From a checkpoint of a small sound classifier.
Data: trained on single English command words and digits, spoken by a formant synthesiser in many voices, 78125 training examples.
Rows from block 10, named by matrix and row number. Each number is 200 + 40 x the weight over its row's rms, rounded and kept within 0 to 999. All counts start at 0.
# convs2: project pointwise conv (model.blocks.10.convs.2.weight, 144x360x1), inputs 120-239
convs2.37,247,233,166,247,225,199,184,102,159,212,197,261,236,213,191,197,263,170,107,148,261,258,201,192,224,220,181,196,182,172,188,161,199,178,174,169,187,144,187,228,191,177,281,254,267,168,218,212,223,194,268,161,257,213,224,214,229,171,192,159,104,184,217,240,166,213,170,161,250,202,200,168,182,154,202,152,160,229,231,257,167,183,171,160,202,220,142,88,164,217,147,212,151,218,207,198,153,211,308,251,244,214,203,188,171,198,243,174,212,194,211,237,231,150,188,202,190,230,191,168
convs2.38,225,287,227,137,182,209,167,237,225,189,204,194,182,228,224,216,130,153,233,179,192,277,210,155,142,209,210,235,232,208,187,243,174,242,213,255,229,180,255,214,148,191,138,175,222,210,244,232,208,255,183,202,196,179,210,181,183,243,229,213,143,200,204,194,242,214,227,198,221,213,252,166,224,134,238,184,284,206,237,186,196,190,254,163,214,212,225,232,213,265,182,173,197,254,129,230,228,234,107,230,151,201,203,136,187,187,239,163,224,226,196,199,220,226,216,177,136,213,183,182
convs2.39,160,240,237,165,165,146,244,231,276,146,221,251,229,184,195,185,225,191,169,204,157,327,246,216,180,184,197,144,184,224,185,206,191,251,180,158,229,174,153,180,245,222,121,222,213,203,144,179,165,275,246,164,204,229,172,165,232,224,187,205,238,180,210,230,205,228,213,238,199,197,218,203,219,174,220,209,146,151,239,167,216,204,163,239,216,188,262,246,225,163,163,262,218,162,236,172,221,191,146,202,277,196,141,222,186,153,200,245,216,220,214,169,230,184,233,206,206,189,228,196
convs2.40,261,279,207,237,173,228,159,227,219,141,209,219,228,192,212,186,179,188,224,99,234,176,147,215,201,169,195,197,209,243,188,169,225,248,257,259,220,189,198,212,163,150,230,242,145,228,172,204,228,141,248,255,198,280,113,236,276,198,252,171,270,207,214,234,207,229,257,210,261,218,186,220,206,185,114,208,273,140,211,184,210,158,215,181,197,237,195,292,187,216,178,173,153,197,118,183,232,189,192,212,209,169,251,183,201,204,192,244,208,166,199,183,327,139,143,256,250,189,244,192
convs2.41,178,149,190,234,249,57,202,179,164,235,192,168,183,171,196,238,68,175,187,261,267,239,208,158,188,201,178,192,197,233,204,150,209,222,224,165,178,170,252,202,219,234,143,242,180,167,261,197,214,201,213,185,239,204,220,206,225,196,159,212,203,190,182,162,258,195,194,217,205,230,217,262,197,186,157,103,89,205,211,235,266,185,227,187,161,189,214,232,190,183,166,289,183,232,251,149,226,214,178,271,206,149,184,207,157,179,193,257,179,257,146,188,211,201,206,215,207,143,219,241
convs2.42,190,245,213,236,204,257,169,207,207,256,219,144,197,200,185,124,175,209,198,188,248,216,147,228,210,160,220,211,230,248,209,230,156,165,239,196,176,225,167,224,153,211,166,210,198,174,214,232,220,192,196,225,241,128,187,180,149,215,180,155,184,168,165,230,175,226,233,187,235,220,164,199,176,286,236,178,220,179,232,241,218,160,204,209,171,215,178,279,191,309,170,219,219,202,268,284,249,177,147,179,163,158,227,193,257,185,210,244,176,197,193,215,186,200,144,207,240,221,223,209
convs2.43,258,143,163,231,218,193,199,117,238,194,204,158,228,190,218,180,165,205,148,271,187,159,200,181,96,254,209,203,137,146,239,161,205,205,174,126,169,143,227,197,284,189,241,223,206,246,194,198,229,277,203,232,233,162,204,161,194,179,181,227,307,200,203,147,207,218,172,195,165,170,173,198,211,96,218,177,228,173,253,187,227,209,177,167,188,217,197,269,132,261,293,240,146,157,141,211,252,231,235,207,244,257,192,150,215,272,224,143,160,222,226,216,109,227,252,141,333,191,152,184
convs2.44,185,247,183,226,199,247,205,142,154,223,237,183,221,199,175,259,251,205,205,149,164,208,230,192,211,211,195,196,170,228,220,251,252,150,261,263,197,226,196,259,196,218,202,188,163,198,234,203,171,163,228,201,221,287,218,200,166,166,234,247,182,191,213,194,199,238,198,189,275,186,157,187,202,178,205,167,186,170,227,209,132,228,199,197,217,221,206,249,312,198,102,147,192,247,242,269,258,238,324,214,220,221,213,209,145,243,195,354,161,117,221,210,158,222,157,167,250,222,173,178
convs2.45,200,162,227,181,170,176,185,173,175,227,179,114,177,229,195,251,191,255,254,245,216,168,197,187,176,153,177,179,202,250,230,241,162,229,216,156,191,220,188,203,148,220,239,202,205,193,160,222,233,132,208,236,192,181,169,230,137,222,219,213,140,222,212,201,216,197,250,230,251,174,237,190,189,220,215,201,112,196,216,226,151,192,176,164,191,246,162,277,160,352,187,161,243,180,275,214,160,264,253,213,125,160,177,201,187,205,211,214,220,221,164,247,286,230,214,161,215,199,171,176
convs2.46,250,200,210,120,243,167,130,192,213,182,195,136,235,186,187,272,188,206,214,206,230,198,173,234,215,230,225,217,267,83,171,232,170,265,205,220,195,268,174,171,226,228,270,252,145,199,217,181,232,205,247,169,104,211,182,229,238,230,225,222,194,178,222,190,181,169,308,206,134,165,197,163,165,172,197,179,160,193,197,213,202,118,232,194,205,194,201,151,187,251,237,332,215,250,204,152,182,199,229,189,200,236,232,186,216,189,205,176,251,138,204,242,144,243,226,188,221,160,229,216
convs2.47,220,223,199,237,224,163,196,180,184,169,182,179,219,176,161,235,179,219,242,158,185,111,205,184,152,217,216,227,146,248,177,179,178,242,189,140,194,172,183,177,232,214,224,160,210,190,113,194,243,197,367,218,221,202,236,191,219,223,196,171,172,148,205,225,213,193,157,167,195,197,223,254,216,203,265,240,221,204,178,147,246,201,168,221,226,187,243,185,180,141,168,215,196,194,152,284,226,196,238,207,188,216,211,174,122,142,225,240,216,244,187,197,262,168,243,154,326,218,214,211
convs2.48,195,103,211,239,196,117,167,217,215,205,227,230,184,197,199,231,247,321,143,205,254,225,223,193,170,212,209,176,115,167,186,179,206,207,179,218,219,258,220,191,188,195,198,170,162,153,185,232,222,136,134,244,270,232,187,235,213,198,174,202,246,228,240,239,154,231,206,224,200,186,189,216,188,184,237,229,221,233,245,173,232,179,189,212,174,191,332,374,185,256,196,159,237,125,252,102,225,198,204,237,181,198,204,129,154,152,200,159,190,262,265,211,226,223,210,215,126,164,167,193
convs2.49,197,218,179,311,166,220,224,237,248,191,155,207,176,194,188,239,179,245,299,218,219,254,188,263,179,191,226,206,193,221,203,216,226,206,178,208,183,188,242,186,156,217,199,184,226,220,133,216,232,264,162,243,206,263,255,216,80,151,232,172,219,179,204,195,204,211,156,155,202,162,244,194,200,229,208,299,201,245,210,136,163,219,197,239,242,173,240,189,251,218,206,218,253,178,168,149,196,191,246,242,267,212,130,260,208,162,177,170,219,171,231,263,227,185,255,139,248,246,212,239
convs2.50,243,101,195,175,194,218,178,217,179,229,234,170,179,205,192,167,196,210,161,279,157,84,186,182,157,221,187,214,149,230,217,266,238,208,212,294,189,170,176,181,237,219,135,248,224,200,234,199,269,158,144,131,189,318,197,204,210,225,93,189,206,201,161,229,156,196,221,215,202,170,196,266,211,210,145,225,280,226,206,183,146,212,172,183,238,201,150,122,205,215,218,207,205,197,190,219,199,229,146,194,195,230,159,280,266,196,219,197,187,160,195,164,204,217,254,199,260,244,162,215
convs2.51,129,117,188,274,246,256,203,203,190,269,169,220,201,199,212,223,135,106,137,278,232,205,168,210,142,196,220,178,232,243,160,196,182,191,173,195,158,169,185,219,193,169,209,211,138,237,167,196,174,197,281,241,205,148,221,178,180,212,231,174,238,187,203,241,257,205,221,142,189,210,180,241,230,168,146,229,118,201,188,173,248,250,107,204,225,180,147,236,186,246,262,215,206,158,230,242,223,205,167,210,198,192,154,247,162,227,180,204,191,225,209,163,85,245,218,169,212,163,198,233
convs2.52,227,200,212,176,214,294,217,203,169,157,244,209,207,210,185,170,120,315,116,209,185,219,209,158,210,157,235,201,219,145,171,142,177,169,218,222,188,215,172,231,80,232,166,47,141,171,181,178,224,172,208,144,200,219,241,177,232,220,208,190,191,188,237,170,158,228,91,203,156,194,180,228,205,182,119,200,257,191,272,229,247,273,173,168,211,232,275,225,209,115,205,232,217,201,134,219,214,197,180,230,222,196,201,189,188,170,217,240,190,163,174,199,195,213,170,236,185,265,220,139
convs2.53,171,90,194,261,183,159,178,205,154,304,178,149,191,212,216,172,240,209,234,162,214,242,116,140,245,208,200,224,197,189,146,147,171,212,242,143,200,284,196,254,224,187,219,258,239,191,294,216,204,275,209,214,235,171,202,193,122,168,192,216,161,205,198,235,168,168,171,179,212,108,257,211,209,168,201,158,130,117,186,238,231,193,230,221,175,212,195,257,228,72,177,222,241,286,165,217,172,246,155,198,226,191,179,161,192,238,190,94,225,239,172,189,215,144,191,154,256,178,201,245
convs2.54,235,87,162,211,244,193,169,221,225,190,218,159,246,204,172,233,141,189,272,253,281,202,197,140,182,204,207,210,151,137,245,256,133,181,191,110,216,179,233,228,204,188,204,253,240,228,274,164,154,170,257,160,202,216,175,154,201,210,200,213,199,236,178,175,231,182,183,176,195,196,260,200,186,217,242,249,164,224,203,200,160,126,191,199,194,195,154,167,202,199,179,188,190,206,234,186,246,199,221,226,198,183,215,311,250,241,185,222,221,187,224,193,158,214,215,138,302,161,180,214
convs2.55,221,198,173,151,168,178,226,241,235,239,229,162,240,230,168,200,148,281,157,191,163,271,153,181,195,252,194,219,241,197,243,180,209,179,192,228,219,243,157,222,275,237,186,177,204,209,179,131,210,176,238,161,134,199,144,197,120,225,230,202,204,209,217,191,198,202,173,171,195,223,192,240,206,155,202,190,170,189,162,174,170,213,261,192,170,216,274,278,181,203,284,215,187,168,203,200,202,213,194,173,230,227,130,200,175,176,206,290,236,176,191,175,213,178,214,264,183,195,170,204
convs2.56,189,171,179,118,219,209,236,173,195,219,186,163,259,204,200,207,201,105,203,230,250,124,185,235,123,203,183,165,217,95,200,133,201,161,180,105,177,180,204,225,189,224,291,141,164,243,215,204,180,153,184,174,235,180,263,170,234,254,254,171,196,230,267,158,201,191,257,184,147,235,193,171,188,216,165,193,187,249,185,173,214,188,245,213,198,231,178,144,222,166,256,178,194,221,139,182,192,173,138,247,265,245,180,174,167,180,203,281,154,225,203,232,199,178,220,160,230,186,152,202
convs2.57,205,222,160,235,220,175,245,244,252,178,173,121,176,206,166,147,182,157,223,223,172,181,260,209,204,252,208,204,181,179,195,213,218,235,227,209,190,218,156,187,143,195,308,155,281,178,265,160,246,210,221,138,134,172,260,198,216,187,226,186,207,192,181,226,223,203,226,210,255,207,184,256,184,281,161,177,214,253,178,153,143,213,188,221,195,195,221,234,255,152,273,160,238,161,221,167,243,157,237,205,195,222,124,182,193,184,174,268,164,179,162,162,258,184,196,105,208,170,162,173
convs2.58,178,191,217,175,200,157,219,175,177,250,239,144,164,252,227,225,258,248,182,134,196,268,176,148,166,212,204,218,218,196,215,214,240,203,194,195,190,204,244,189,126,204,160,284,234,222,196,272,166,164,158,235,164,246,255,222,313,206,163,156,176,193,203,164,211,226,213,226,183,214,203,210,171,228,143,192,137,229,262,183,208,218,167,229,218,233,263,185,158,138,158,103,235,170,203,137,179,225,218,142,202,189,175,247,174,185,190,244,190,236,192,197,317,178,179,153,179,171,158,206
convs2.59,160,207,220,202,183,253,214,265,159,233,265,162,153,227,208,159,222,255,182,143,186,146,205,236,138,198,225,176,179,209,207,170,174,147,210,190,215,167,189,217,224,295,143,209,220,169,221,198,217,189,201,210,193,244,251,142,267,207,202,238,130,189,178,219,207,176,224,190,267,240,156,213,180,238,208,252,173,235,241,222,195,266,224,196,206,237,273,177,188,168,131,190,229,153,173,211,178,197,169,134,176,190,213,172,225,179,212,190,254,135,187,217,173,200,179,205,97,237,184,157
convs2.60,163,258,143,197,224,190,203,171,209,194,197,85,183,224,243,244,158,287,196,81,169,180,153,168,112,200,221,195,214,110,209,237,241,139,237,230,179,157,225,233,160,210,198,226,156,185,199,193,240,154,239,248,191,339,220,195,203,258,165,181,184,264,248,189,237,204,192,108,179,173,187,197,189,147,157,224,274,221,161,156,231,124,165,174,195,181,233,171,214,173,214,199,185,210,179,214,199,201,220,238,206,241,213,201,139,208,195,196,153,199,275,165,196,171,209,178,296,231,165,133
convs2.61,259,257,233,183,187,218,193,328,258,255,193,205,202,217,215,203,171,192,189,192,176,232,185,96,161,172,207,229,162,242,219,187,238,195,199,233,181,218,175,239,220,250,274,207,181,219,234,212,206,165,246,223,194,181,166,249,178,226,166,224,275,238,203,215,172,233,246,163,159,232,155,209,204,183,233,179,152,160,200,240,182,208,179,191,233,254,239,169,232,230,208,288,137,210,242,142,190,191,245,212,198,179,234,240,191,180,175,203,173,138,215,205,330,188,199,221,188,204,240,194
convs2.62,209,205,197,215,240,204,225,217,125,151,177,133,229,203,218,246,145,172,222,234,153,146,269,191,164,215,152,180,149,209,147,162,209,185,185,135,222,346,171,202,263,199,311,168,152,203,177,177,217,264,240,158,202,156,220,201,272,229,286,188,258,176,237,211,175,201,226,183,97,199,200,176,177,141,229,203,173,198,239,158,159,210,173,222,223,194,280,240,137,125,162,239,188,185,240,200,200,233,185,178,271,189,243,228,168,180,193,186,213,156,156,208,177,208,184,172,226,268,158,215
convs2.63,284,210,216,192,180,265,201,290,154,250,175,272,193,242,165,232,160,248,247,115,224,277,173,209,156,196,160,207,215,246,233,195,207,235,232,192,211,160,140,160,114,151,168,57,252,190,207,183,219,148,263,216,190,212,170,236,196,217,191,189,169,222,161,211,180,202,273,186,199,159,168,218,207,177,212,148,225,100,233,173,221,181,263,204,186,157,165,291,197,188,182,193,172,169,168,234,200,198,253,220,216,139,222,191,232,197,189,213,226,180,223,138,237,191,147,161,191,199,243,208
convs2.64,140,150,144,169,222,238,232,225,233,185,249,214,176,217,178,217,207,187,273,253,209,162,200,251,262,207,226,202,189,231,189,245,248,219,238,200,213,165,250,172,230,196,245,186,266,152,237,185,147,234,205,231,271,178,237,235,169,207,211,205,201,121,209,192,185,199,190,218,242,209,255,194,202,244,195,179,186,269,205,279,177,237,285,248,210,164,195,237,207,175,184,278,174,134,192,199,221,200,107,217,208,208,196,258,169,181,235,131,217,304,199,236,217,275,215,114,198,217,214,184
convs2.65,201,120,143,160,206,164,214,216,141,186,201,212,154,164,182,188,227,166,198,307,188,190,147,169,245,226,207,178,215,285,248,263,201,235,185,226,177,210,225,189,191,166,173,250,163,205,182,227,193,167,251,248,159,215,241,216,194,208,202,213,258,220,178,276,184,124,87,183,192,179,242,219,185,126,168,169,110,167,94,205,188,215,208,178,188,158,188,328,229,138,124,165,185,159,116,146,214,227,150,165,224,195,193,205,166,177,194,108,231,172,203,148,205,173,211,162,183,179,245,201
convs2.66,218,230,120,203,208,222,186,239,167,211,187,127,170,247,183,225,195,128,116,163,228,156,194,207,208,246,153,188,196,237,200,189,162,122,187,257,198,156,214,212,247,225,202,236,213,188,226,193,191,223,239,212,205,218,220,208,253,212,200,211,166,181,199,201,192,204,214,254,174,202,215,272,191,237,264,166,149,149,255,226,248,181,223,233,196,209,218,225,143,97,187,214,242,194,212,207,193,206,168,223,163,222,174,304,207,256,214,233,205,186,224,197,130,228,204,158,259,183,184,165
convs2.67,221,219,169,236,242,289,267,145,112,102,188,209,181,179,194,277,147,226,183,274,230,179,174,218,228,209,204,192,203,189,225,249,148,241,179,151,208,197,218,181,273,237,262,175,200,235,154,208,189,258,210,208,133,167,214,143,166,226,184,241,141,195,214,195,275,233,181,163,246,183,197,207,239,205,164,217,115,252,242,206,189,263,215,211,210,237,199,142,133,111,149,233,210,157,180,212,236,238,131,174,150,188,268,167,163,204,202,126,243,248,183,257,195,160,221,180,126,200,195,137
convs2.68,227,283,169,228,222,192,258,193,258,173,193,181,229,171,160,193,182,196,293,147,233,280,224,147,123,211,199,194,201,256,226,235,197,209,196,194,216,208,204,192,174,192,200,201,212,221,147,199,203,159,255,184,202,148,200,174,184,184,202,165,121,166,217,157,180,169,208,225,273,198,133,200,209,161,171,164,137,201,206,225,209,179,159,208,179,181,256,324,176,143,143,165,176,148,204,212,193,196,304,207,292,212,226,261,112,148,184,359,226,258,157,137,294,173,189,187,201,186,185,173
convs2.69,251,218,251,167,204,126,172,189,235,240,217,195,197,204,195,171,204,191,211,136,258,169,214,210,191,217,174,186,173,171,218,197,153,157,175,289,179,179,230,207,202,192,210,321,257,180,236,197,184,206,181,131,174,232,184,206,251,157,182,214,223,215,237,186,197,222,296,210,209,176,168,179,199,238,217,171,224,158,219,174,161,240,163,216,200,185,191,136,224,222,253,183,175,162,186,222,193,246,175,181,132,224,226,218,136,201,210,225,221,124,220,206,191,161,148,161,228,69,209,184
convs2.70,182,174,235,265,124,237,222,248,189,212,160,203,197,237,189,170,112,246,84,219,177,253,152,198,174,215,218,190,212,201,186,192,213,207,226,216,196,188,232,174,179,252,245,256,181,182,183,162,214,146,196,231,194,175,208,207,189,171,106,226,137,222,224,282,203,197,236,178,247,227,249,168,215,130,195,152,174,150,238,237,243,252,211,168,229,139,155,181,198,268,246,198,193,248,245,100,218,196,166,225,293,205,147,176,242,190,221,213,209,242,172,204,220,270,253,259,174,285,192,201
convs2.71,130,188,160,129,206,252,227,150,188,208,144,191,178,196,200,194,298,196,230,195,163,130,211,253,182,172,205,167,181,214,172,236,206,222,234,282,195,182,210,185,213,223,220,264,224,206,208,255,242,172,157,200,208,276,212,166,113,243,258,199,247,191,198,234,142,216,258,243,246,166,174,254,203,222,205,174,193,243,215,199,151,254,138,184,214,169,152,313,203,166,208,119,156,226,160,263,252,206,252,220,263,202,194,153,214,212,184,252,183,247,215,236,126,207,168,182,191,189,199,131
convs2.72,128,169,280,280,224,268,213,231,235,224,193,157,206,199,190,217,193,157,284,153,112,254,136,184,278,242,197,218,279,179,236,260,199,259,162,200,196,202,237,212,172,202,214,208,163,212,232,225,205,175,150,243,128,189,179,218,277,212,152,169,206,195,187,178,179,203,167,184,211,168,219,175,188,162,145,183,186,245,230,72,270,211,175,213,245,202,228,178,187,129,227,157,187,220,228,216,234,181,184,154,194,198,238,178,177,225,177,177,212,196,221,167,274,200,181,177,200,141,200,198
convs2.73,194,187,208,236,153,200,218,175,170,187,200,242,195,197,232,160,169,93,221,179,191,200,227,169,283,182,191,202,259,183,213,185,137,166,227,233,196,179,186,193,120,219,139,125,223,237,220,164,202,105,170,245,253,175,179,163,175,182,197,222,195,189,175,178,164,216,207,212,173,187,237,222,201,291,175,196,235,171,203,228,116,199,248,228,169,193,250,223,210,208,177,133,203,176,221,241,228,183,201,241,178,192,211,236,174,202,186,126,159,167,201,161,195,256,204,237,213,249,187,227
convs2.74,161,146,205,183,257,261,234,223,178,181,262,313,198,194,168,233,183,187,145,240,200,194,209,227,244,190,179,209,230,206,223,217,168,163,182,274,212,251,248,204,228,173,198,194,242,212,260,171,176,215,212,192,213,210,163,187,229,180,203,196,207,181,210,182,256,192,260,262,228,240,190,189,192,177,190,177,206,278,201,247,247,265,240,214,224,218,219,238,122,150,204,183,214,178,213,162,226,226,157,200,144,226,176,263,202,189,204,174,154,255,170,206,205,156,182,163,137,242,146,184
convs2.75,170,216,242,171,213,217,229,204,254,100,173,168,196,197,178,194,230,180,150,98,133,207,174,183,211,179,245,180,266,133,155,195,204,267,204,198,165,188,216,174,142,239,172,218,233,174,239,206,249,183,221,161,225,247,203,189,259,187,239,190,193,188,184,166,202,171,197,204,179,182,212,186,199,195,138,211,222,225,269,164,166,233,257,181,173,158,200,124,255,233,204,232,202,226,228,242,211,190,155,116,281,186,194,195,195,214,200,156,218,212,194,280,258,221,200,199,257,275,223,168
convs2.76,180,162,184,185,231,220,242,240,156,258,214,182,200,191,222,162,170,185,237,247,147,230,157,211,235,221,209,230,189,114,186,184,225,186,226,130,195,148,151,199,184,201,182,179,234,225,101,211,225,195,286,202,182,196,224,198,159,255,171,187,145,206,189,164,198,205,185,141,214,190,144,197,189,182,193,211,243,200,255,174,268,151,220,199,217,190,173,228,91,187,241,238,230,126,201,249,164,238,252,245,172,156,194,234,223,196,208,209,235,247,195,168,72,150,183,192,245,194,219,152
convs2.77,235,240,166,284,214,244,220,144,187,148,193,156,161,156,215,222,195,194,178,171,239,222,253,211,122,192,184,217,176,120,152,202,159,237,156,170,217,160,221,189,214,171,185,208,180,218,321,214,192,210,120,144,226,194,205,199,201,185,270,213,263,181,195,238,143,184,192,231,188,222,208,201,201,241,193,146,281,283,247,146,205,160,161,181,183,211,223,193,187,128,266,180,193,246,168,213,192,204,178,196,137,219,214,170,190,158,182,204,237,233,207,192,117,175,176,254,216,191,224,184
convs2.78,186,271,188,248,237,161,138,225,192,259,179,194,158,231,216,211,188,285,133,243,223,177,202,109,193,246,184,209,255,212,152,198,171,183,189,158,185,218,166,214,194,218,154,242,157,193,212,227,214,139,329,195,267,167,208,183,120,207,190,223,265,228,213,220,226,167,289,256,223,182,213,198,171,162,278,237,182,241,236,182,160,166,237,245,189,222,216,220,248,247,179,211,174,222,77,298,169,169,203,236,197,221,223,170,209,194,193,200,274,261,218,166,152,180,256,137,208,247,165,180
convs2.79,136,226,182,226,203,183,181,136,157,194,227,241,243,224,195,138,192,223,133,247,205,153,160,202,235,161,219,203,221,127,219,208,157,194,190,237,204,179,236,217,169,209,341,149,167,208,197,190,187,103,244,218,268,163,220,254,256,212,236,195,53,227,197,229,201,180,176,155,174,165,203,238,209,213,257,177,169,314,310,242,173,229,180,139,183,232,177,253,249,202,276,213,204,251,196,109,192,165,118,154,111,211,198,150,157,169,202,166,169,147,197,262,230,203,258,152,199,182,247,190
convs2.80,212,199,187,208,197,186,168,173,244,119,169,165,251,212,196,145,128,161,185,224,203,246,207,251,69,195,177,208,225,139,204,158,248,232,164,254,170,259,199,190,141,218,234,222,209,213,124,133,138,110,214,158,204,259,208,148,263,207,240,227,120,198,226,262,218,196,168,140,127,203,104,217,201,219,236,193,229,131,247,167,184,173,169,134,219,267,188,173,277,253,189,193,168,188,213,223,201,221,150,256,98,200,219,238,142,187,170,230,268,250,188,157,188,163,203,180,257,214,158,222
convs2.81,175,214,199,134,212,70,181,151,194,162,163,215,175,220,180,178,186,258,233,214,175,198,145,215,149,165,214,212,199,155,184,151,233,196,186,152,218,190,130,158,198,170,188,196,176,174,325,226,214,255,183,218,186,186,237,179,258,211,241,93,170,210,195,249,227,205,228,174,166,214,193,173,220,174,173,211,116,256,125,259,257,234,209,210,209,233,103,205,211,201,226,203,180,195,176,223,154,182,288,221,250,178,170,88,202,187,199,179,194,182,208,209,213,116,221,123,238,249,254,210
convs2.82,189,247,237,241,195,316,227,162,231,171,178,156,180,171,212,223,215,141,196,101,182,192,204,179,193,240,215,168,192,218,240,210,217,197,211,181,181,246,246,224,236,164,193,136,269,219,147,205,131,249,145,267,203,253,227,166,180,232,180,206,230,164,203,225,177,199,128,160,244,215,202,211,196,165,197,169,174,247,142,230,278,194,194,240,246,180,211,221,154,271,192,195,175,176,312,244,219,152,157,223,155,181,212,276,167,203,176,140,170,226,195,162,199,182,199,164,185,192,196,154
convs2.83,235,202,188,228,166,150,179,185,202,158,264,184,214,214,187,147,150,203,137,159,224,261,175,150,71,208,254,186,234,149,234,144,261,175,224,221,181,248,186,207,208,174,228,133,259,193,176,199,222,271,135,257,194,155,158,224,205,184,199,140,220,215,202,269,239,143,125,167,238,174,191,190,201,177,166,251,212,139,220,245,201,165,191,236,173,171,285,267,190,291,155,124,225,159,244,135,211,160,146,183,239,219,108,269,161,274,188,191,219,187,174,150,281,211,188,182,191,230,197,172
convs2.84,262,208,148,220,194,241,216,204,236,225,175,164,188,177,200,236,235,227,227,215,175,136,194,151,170,212,178,182,221,126,167,195,233,295,199,185,189,168,132,207,280,216,157,238,219,195,215,207,191,201,62,245,216,161,186,164,173,260,209,197,172,188,198,243,274,169,248,206,154,233,168,246,205,204,161,264,279,62,163,131,135,194,181,215,211,221,166,167,218,227,149,166,192,163,144,241,185,206,229,169,211,204,153,250,198,167,176,242,227,142,238,221,209,165,175,212,216,197,218,220
convs2.85,230,201,248,209,187,275,183,155,225,182,232,212,209,199,203,270,247,150,227,112,211,222,185,304,208,197,196,212,257,251,179,190,228,195,245,238,184,250,143,219,194,193,285,203,201,190,202,212,225,157,183,187,157,257,277,180,202,208,257,195,245,222,179,235,150,176,232,199,182,219,226,211,192,143,231,139,250,219,217,179,210,285,145,148,232,191,245,219,194,352,238,216,257,249,226,194,219,233,183,229,243,200,119,185,116,261,221,233,207,237,191,267,251,232,177,169,289,318,190,221
convs2.86,210,182,190,236,181,266,222,187,287,168,225,187,237,214,231,184,241,133,272,213,260,152,195,215,150,185,140,196,183,221,140,237,209,239,197,226,187,150,259,180,234,199,150,261,161,167,128,229,182,196,175,154,194,248,143,240,182,225,246,205,159,228,210,225,194,184,294,193,258,205,171,239,209,183,213,168,160,191,223,145,189,189,209,239,245,209,163,155,223,152,204,232,191,149,165,213,181,174,218,212,199,203,116,125,229,211,236,102,199,175,192,163,247,197,237,204,173,267,231,222
convs2.87,252,217,182,261,200,134,166,254,122,205,185,220,132,231,253,231,179,215,190,174,175,262,213,256,197,168,180,212,192,195,196,204,217,230,226,152,219,195,182,223,284,246,164,109,216,215,116,186,221,229,210,207,259,119,219,221,122,256,148,228,157,104,198,238,255,250,201,215,204,196,239,164,203,151,207,241,219,111,153,224,174,222,263,149,215,245,221,269,240,221,182,175,232,246,226,198,156,163,249,164,237,211,206,217,142,206,216,179,220,189,206,197,211,239,164,163,181,191,122,234
convs2.88,229,213,171,259,170,111,248,270,138,159,197,189,245,203,195,246,195,120,129,213,211,207,135,180,172,223,176,162,202,265,154,170,200,183,220,295,227,217,168,209,197,249,130,175,169,223,142,203,177,188,192,197,274,226,231,235,296,218,182,206,167,178,198,159,200,178,219,154,250,149,155,224,203,212,235,165,112,140,205,155,237,161,158,221,227,175,275,141,240,117,243,234,184,205,166,192,258,209,142,183,155,223,151,212,183,221,201,150,202,234,214,230,151,247,262,222,166,158,211,207
convs2.89,188,299,216,225,192,242,209,225,165,209,205,250,239,169,196,231,253,252,206,188,228,242,213,222,162,187,204,191,231,188,204,125,219,228,147,230,207,209,206,185,217,148,151,259,196,214,305,170,187,199,202,258,215,189,180,202,129,193,226,173,207,181,212,193,73,255,278,188,147,250,173,220,217,248,267,202,212,181,175,206,218,203,178,189,183,159,207,149,227,194,152,252,229,155,158,201,228,237,177,270,216,202,196,202,228,195,220,204,265,283,192,174,206,144,188,332,192,220,207,216
convs2.90,267,218,176,98,210,192,186,201,229,215,248,256,208,195,189,169,195,181,286,101,170,225,154,155,237,230,184,215,224,146,182,252,219,209,221,202,195,176,170,197,204,179,285,223,140,200,254,201,179,261,217,187,203,216,187,200,184,197,280,183,169,258,196,222,170,238,229,265,199,208,183,259,204,181,204,202,198,375,236,185,210,195,225,201,200,197,281,255,148,223,216,215,267,172,147,191,219,243,227,135,250,169,210,218,170,168,205,187,201,166,215,198,203,242,244,234,240,208,234,182
convs2.91,199,175,172,266,236,175,189,169,112,231,227,267,225,207,197,179,186,196,221,173,174,210,214,271,137,165,170,184,221,243,233,180,164,202,174,201,174,246,151,194,170,180,188,109,254,191,294,237,138,220,150,173,212,133,172,192,158,194,254,175,225,190,185,221,244,182,277,191,214,172,248,130,191,207,230,120,135,259,250,234,123,172,173,238,187,213,210,219,146,243,198,141,203,218,192,213,206,177,284,233,279,171,130,152,208,159,188,196,215,125,171,195,165,211,166,181,183,266,227,257
convs2.92,127,322,226,302,205,202,218,206,207,176,195,230,212,224,200,166,115,113,167,176,295,231,203,220,127,209,125,213,187,214,154,262,216,203,202,164,177,141,175,179,234,220,181,193,151,223,249,149,204,290,194,203,194,219,210,226,195,202,206,194,134,207,239,194,198,218,309,190,200,195,155,225,225,238,209,211,205,193,255,229,208,201,175,225,182,143,260,147,276,149,169,201,205,170,112,220,179,209,178,225,185,246,206,214,228,226,205,210,206,191,216,247,186,207,241,251,109,201,137,203
convs2.93,164,212,211,116,183,167,169,234,207,119,179,167,187,180,212,192,215,68,189,182,227,215,166,260,150,217,174,208,237,59,196,195,167,205,149,267,181,118,236,171,223,178,257,209,230,210,237,185,259,203,210,192,175,179,233,203,234,224,271,154,208,199,181,209,142,151,231,220,177,225,208,194,198,207,244,205,172,264,167,240,258,260,221,167,222,215,93,232,256,83,153,252,216,145,235,150,217,178,226,166,256,200,193,256,186,214,225,233,221,241,222,147,231,231,181,106,129,194,186,203
convs2.94,285,204,133,206,254,180,200,207,149,202,197,255,155,236,207,213,150,161,171,140,165,112,189,210,215,191,155,192,172,165,220,170,239,234,202,227,214,265,184,210,215,230,239,186,219,196,187,211,156,197,168,183,236,140,147,172,174,149,152,237,155,262,152,231,182,204,195,208,207,234,207,169,187,202,227,141,258,188,176,225,191,172,201,203,181,168,215,193,180,128,196,169,219,210,253,274,215,194,136,201,227,206,109,219,190,176,197,151,235,208,168,243,243,224,238,230,190,226,168,170